From a checkpoint of a small image denoising model: arch edsr, batches of 192.
Rows from block 4 of a small image denoising model, named by matrix and row number. Rows with one number belong to one channel. Each number is 128 + 24 x the weight over its row's rms, rounded and kept within 0 to 255. All counts start at 0. After the name is the row's rms in percent of the matrix's.
After each channel's rows are labels from the 100 images, of 14976, where the channel reaches its highest value: "responds to" is what is common among them. Only what is clearly more common there than usual is listed. The data: histories of elementary cellular automata, time running down.
# convs0: first 3x3 conv (model.blocks.4.convs.0.weight, 48x48x3x3, each kernel summed), inputs 0-47
# convs1: second 3x3 conv (model.blocks.4.convs.1.weight, 48x48x3x3, transposed, each kernel summed), outputs 0-47

convs0.26 105 [138 120 125 106 100 129 131 159 124 129 122 110 119  76 134 162 128 122 120 144 190 135 128 117 153 121 182 149  97 135 121  97 116  53 149 110 126 169 100 127 131 119 115 154 127 149 119 128]
convs1.26 083 [ 89 151 149 165 161 139 117  84 131 118 134 159 109 156 137  80 140 144  85 135 111 135 144 154  69 126  92 152 176 152 139 137 107 119 106 130 118 101 138 146 121 118 101 138 147 114 139 136]
responds to: rule: rule 65

convs0.11 102 [135  95 116 113 122 109 123 103 167 167 145 124 149 132 131 133  95  97 114 130 111 119  78 121  75 131 172  91 130 124 136 111 115 168 151 135 139 186 132 124 151 132 177 134 117 135 104 126]
convs1.11 105 [104 126 117 167 119 150 101 180 126  95  92  97 125 122 108 124 163  92  72 111  96 101 110 124 192 115 128 128 112 134 122 127 131  82 137 118 130 125 147 125 163 117 116 112 106 128 114 135]
responds to: 011 turns on; 100 turns on

convs0.27 099 [118 101 139 142 163 119 120 114 133 177 133 113 134  78  88 123 132 128 151 128 161 124 119 131 135 169  86 117 173 133 173 140 132 116 124 108 138 142 113 127 138 101 140 117 168 144  61 125]
convs1.27 084 [140 107  92 126 116 107 144 135 124 167 118 158 128 132  57 114 134 125 172 136 131 162 144 180 146 142 131 185 105 110 147 127 125 103 127 122 103 164  87 131 137 146 116 154 145 140 128 135]
responds to: large cells; 000 turns on

convs0.41 118 [140 121 152  95 184 117 132 114 145 111 121 106 160 149 139 148  45 122 134 114 152  84  90 157 142 141 113 126 146  96 125 151 134 154  99 129 143 150 111  92 141 130 129 123 140 111 141 121]
convs1.41 096 [182 134 140 111 145 109 150 157 113 151 132 180 149  78 143 129 118  92 145 131 129 152 143  92 132 120 138 156 103  88 150 155 134 100 147 104 170 153 142 126 126 122 125 102 152  88 114 127]
responds to: 110 turns on; 111 turns on

convs0.16 120 [152 130 146 142 115  99 139 109 168 121 112 105 140 125  78 137 162 111 102 138 103 115 116 131  82 168 138 106 159 141 114 121 146 114 131 135 152 116  93 148 117  97 178 133 141 113 118 191]
convs1.16 117 [177 108 152 100  99 134 146 162 103 127 107 114 142 161 115 157 147 162 125 134 106 171 110 130 114 113  75 141 139  95 127 128  98 131 100 134 132 161 138 162 155 124 152 131  99 164 140 161]
responds to: 011 turns on; 100 turns on; 001 turns on; rule: rule 122

convs0.14 111 [181 116  85 106 161 152 137 113 134 138 121 124 160 107 152  90 149 136 127  82 124 139 129 131 135 120 106 135 135 157 151 130 140 114  92 119 201  91 133 131 119 119 106 133 133 157 112  87]
convs1.14 119 [118 152 117 172  92 156 120  80 121 132 145 151 143 143 138 150 102 110 157 129 150  97 128 147 151 137 158 134  97 171 117 142 126 154 124  98 117 113  92  58 112 137 107 129 133  99 141 111]
responds to: 111 turns on; 000 turns on

convs0.34 112 [178 128 146 143 143  88 103  80 148  97 118  97 103 113 133 147 130 139 122 160 111 115 144 127  94 137 112  82 114 107 140 137 158 152 148 112 151  98 183 161 118 114 156 106 131 136 109 140]
convs1.34 103 [165 136 151 134 144 156 139 108 159 121  84 113 131 124 125 104  91 138 101 159 118 106 179 151 115 132 136 106 143 149 134 109  77 141 114 105 173 142 148 158  85 128  89 144 124 111 101 129]
responds to: 011 turns on

convs0.17 069 [175 139 138 112  99  74 164  99  98 152 123 120 130 142  85 112 116 134 117 143 147  98 135 140 101 118 140 145 122 148  97 100 131 162 139  96 156 163 152 135 130  91 120 155 167 160 124 141]
convs1.17 073 [115 128 114 119 142 107 104 147 122  88 134 128 146 128 143 100  93  67 123 117 110 122 132  81 139 113 167  66 170  96 114 132 153 103 135 122 118 118 132 114 126 134 119  97 104  88 135  96]
responds to: 011 turns on

convs0.47 075 [141 137  99 114 137 101 163 154 129 162  99 175  83 143  92  85 128 129 117 141 117 155 136 102 131 149 112 130 129 123 109 129 137 125 125  83  76 148 147 116 123 125 177 179 132 116 130 131]
convs1.47 094 [112 161 152 132 136 151 186 111 170 124 135 102 139  93 179 148 124 148 145 134 173 106 107 133 128 109 142 137 127 145 131 142 139 153 100 117 142 105 113 120  99  90 143 142 118 133 193 124]
responds to: large cells

convs0.13 128 [154 121 146 160 137 172 132 119 125  94 115  91 119 156  72 141 140 113  92 151 108 114  92 129 127 122 125 107 173 138 135 135 141  68 155 150 158 143 112 135 117  99 170 111 131 138 137 122]
convs1.13 110 [134 144  90 157 136  83 172 160  99 142 135 144 126 103 138 130 143 127 113 135  76 143 112  98 136  86 134 122 124  98 138 119 115 121 172 128 155 127 130  93 150 129 119  84 153  74 126 125]
responds to: 011 turns on; 001 turns on

convs0.43 116 [108 160 136 135 110 137 101  92 164 155 126 144 124 172  97 168  83 105 146 106 104 136 168 109 106 131 166 150 124 153 107 151 109  86  97 133 136 146 128 103 129 103 127 151 131 167 114 124]
convs1.43 121 [170  97 134 155 137 129 139 170 110 105 107 130 113  80 138 116 168 132  89 138 159  90  99 149 157 156  91  88 122 107 124 117 153 121 160 125 140 124 147 160 147 138 169 114 128 136 119 112]
responds to: 001 turns on

convs0.4 069 [137 112 134  86 118 159 134 178  89 181 124 145 114 154 111 142 137 138 147 137 113 119 119 128 169 156 126 176 144 126  78 120 119 112 106  86 128 101 141  94 125 172 117 137 133 146 121 138]
convs1.4 049 [120 112 143 113 192  80 107 137 130 146 129 137 112 163 141 116 128 121 124  88 105 105 150 113 136 138 114 116  70 175 146 145 157 135  97 129 137 146 114 154 149 161 109 105  93 142 108 142]
responds to: 000 turns on; 111 turns on

convs0.15 078 [ 97  96 170 149 145 107 155 149 110 147 119 128 123  90 112 186 112 140 144 119 175  95 158 115 121 149 139 108  93 103 145 133 149 120 103 109 125 113  78 127 149 108 157 117 160 125 114 145]
convs1.15 084 [140 103 108 129  99 121 163 132 133 209 146 140 118 143 131  59 124 125 150 153 113 118 117 143 111 124 155 152 138 133 148 107 105 106 102 119  86 155 163 135 118 139 104 145 122 118 127  96]
responds to: large cells

convs0.39 074 [161 163 136 124 130 133 110 137 132 136 134 167 160 145 155  77 110 149  99 163 148 115 149 125 132 152 124 130  96 118 123 123 143 130  69  81 116 128  79 119  97 131 154 148 111 171 120 131]
convs1.39 070 [131  97 165 162 147 117 142 168 114 166 141  95 105 141 101 174 147 134 112 133 101 167 125 100  85 116 139 110 132  67 143 129  99 120 136 157 124 141 128 114 146 115 132  97 117 128 160 104]
responds to: 010 turns on

convs0.30 091 [139 156 146 129 124 136 132  61 126 138 120  89 136 144 116 122  95 131 179 139  59 118 178 118 125 137 131 114 143 146 133 139 130 151 109 128 146 126 145 151  71 114 163 118 140 117 133 112]
convs1.30 104 [160 119 104 110 151 166 130 206 146 114 117 133  95 102 136 132 157 105  95 111 167 116  93 163 135 155  85 108 113 141 119 127 125 140 120 118 154 117 106 109 157 156 138 112 139 152 139 123]
responds to: 000 turns on

convs0.10 076 [116 146 127 106  88 136  98 126 149 131 120 153 143 131 159  93 147 168 155 161 166 158 144 115 131 142  76 137 136 152 112 117 100  88 107 135 101 147 127 130 157 107 147 137 161 102  97  87]
convs1.10 066 [119  94  92 161 131 127 161 144 102  93 120 131 109 101  78 128 115  90 113  98 118 143 132 154 127 157 132 145 107 131 112 146 113  85 163 126 183 104 142 155 104 150 146 111 134 127 121 169]
responds to: 010 turns on

convs0.1 140 [ 76 174 139 114 125  92  91 110 134 142 149 112 124 156  98 165  84 111 158 107  97 127 176 104 117 150 159 144 148 153 108 141  98 146 125 140 120 108 128  94 111 125 152 148 139 129 127 147]
convs1.1 146 [ 88 132 169  92 103 125 114  80 144 151 107 116 141 156 105 144 123 133 149 117 111 159 172  97 124  90 132 173 135 128 117 126 102 109 111 139 115 146 137 133 120 118 100 178 102 166 124 103]
responds to: 100 turns on; 110 turns on; 000 turns on; 010 turns on

convs0.9 109 [130 157 116 156 128  84 118  94 126 107 111 132 161 126 151  78 132 124 191 144 132 123 152 133 118 156  85 102  90 108 124 158 146 136 106 129 146 127 131 148 143 126 167 124 102  79 128 110]
convs1.9 085 [148 137 109 131  97 125 107  81 141  78 120 180 127 111 128  98 132 126 141 140 155  79 124 146 167 181 120 106 173 138 120 132 127  95 105 120 106 120 134 131 174 120 142 115 112 146 142 127]
responds to: 010 turns on

convs0.8 103 [102 100 121 138 155  88 132 102 120 119 142 145 123 153  59 144 105 131 153 119 124 146  86 116  94 155 104  95 172 135 142 116 162 160 157 147 132 156 109 158 124 105 156 122 104 130 129 117]
convs1.8 180 [ 81 104 118  93 129 102 111 104 130 135 116  87 133 149 157 171 105 120 116 112 127 103 114  83  85 125 147 115 164 101  76 127 137 118 136 148 115  93 108 107 158 140  94 118 132 149 108 122]
responds to: 001 turns on; 100 turns on

convs0.44 149 [117 169 151 122 146 133 110  68 146 125 138 111 108 106  97 143  96 155 104 148 123 115 148 116 122 114 110 123 138 145 135 149 127 225 119 126 132 112 115  88 137 102 131 127 153 114 137 137]
convs1.44 102 [115 132 140 122 130 131 116  99 134 141 133 167 138  97  71 180 106 163 142 122 160 139 182 125 124  98  95 153 125 129 144 138 111 129 146 103 127 171 162 150  93 135 136 155 128 138  95 152]
responds to: 000 turns on; 100 turns on

convs0.35 066 [109 141 101 143 133 106 158 124 103 128 139 136 145 131 175 128  90 153 156 103 147 107 153 159 147 104 128 107 101 114 155  86 157 143 133 144  99 162  93 114  82  86 148 128 168 122 137 138]
convs1.35 056 [118 101 186 103 118 133  90 122 125 102 121 133 141 105 137 116 123 100 124  97 141 134 123 132  86 136 130 111 122 145 104 161 124 131 162 113 167  72 153 127 110 138 111 165 146 173 110 173]
responds to: large cells

convs0.29 094 [150 106  69 134 132 103 111 169 135 150 126 135 145 147 148  77 117  75 181 135 115 147 106 152 123 132 134  98 154 148 137 172 146 125 119 134 133 117 117 144  87 126 134 121 169 126 112 114]
convs1.29 082 [140 138 132 118 128 151 102 110 141  94 132 126 132 144  79 146  93 185  99 126 112 151 148 108 149 119 112 196 102 130 109 102 165 174 155 138 138 144 141  91 136 106 124 143 115 123 140 140]
responds to: 000 turns on

convs0.6 095 [160 102  92 137 119 124 166 207  87 164 124 118 146 154 154 123 138 144  91 108  99 128 125 113  90 125 135 108 164  96 118 135 116 107 131 136 103 137 118 161 111 136 138 106 144 136 124 156]
convs1.6 090 [117 173 131 158 104 149 101  62 131  89 134 166 110 126  99 101 116 105 140 154 151 131 144 179 131 130 131 154 120 154 121 133 111 157 130 104 111 129 123 115 144 134  87 176 118 140 139 112]
responds to: 000 turns on

convs0.7 105 [133 114 131 117 137 115 167 108 182 124 120 114 129 114 130 137  90 114  80 132 174  87 111 107 119 104 144 122 135 152 157 190 138 139 108 115 109 120 108 135 129  89 144 169 103 143 154 141]
convs1.7 090 [ 94 133 136 139 148 162 123  85 113 133 155 130 137 154 173 150 142 136 127 114 160 130  91 179 110 147 136 115 113 150 131 107 124 158 109 143 131 118  79 116 136 136 121 132 181  95 136  78]
responds to: large cells; 100 turns on

convs0.24 078 [150  89 112 137 152 138  63 125 163 123 133 123 117 112 164 170 105 128 151 121 117 108 133 180  83 123 144 125  83 118  97 162 123  87 120 124 139 156 111 126 140 120 149 129 150 151 135 145]
convs1.24 066 [134 120  95 111 153 112 139 103 136 156 133 146 143 131 164 154 132 131 161 133 155 102 120 139 116 186 154 156 164 172 152 121 139 164 138 130 178 123 147 149  96 154 125 149 150 151  93 105]
responds to: large cells

convs0.18 121 [ 82 152 130 128 120 137 114  72 168 129 116 128 136 143 129 155  85 100 174 110  86 121 159 125 108 159 133 136 112 162 116 153 133  71 126 129 155 137 130 102 115 115 136 151 113 158 145 141]
convs1.18 124 [ 86 146 158 133 104  88 123  60 132 116 142 125 147 153 126 149  97 119 159 134 126 167 165 131  92 104 173 153 121 130 125 123 103 111 108 123 102 131  97 130  93 121 103 138 110 129 151 153]
responds to: 100 turns on; 000 turns on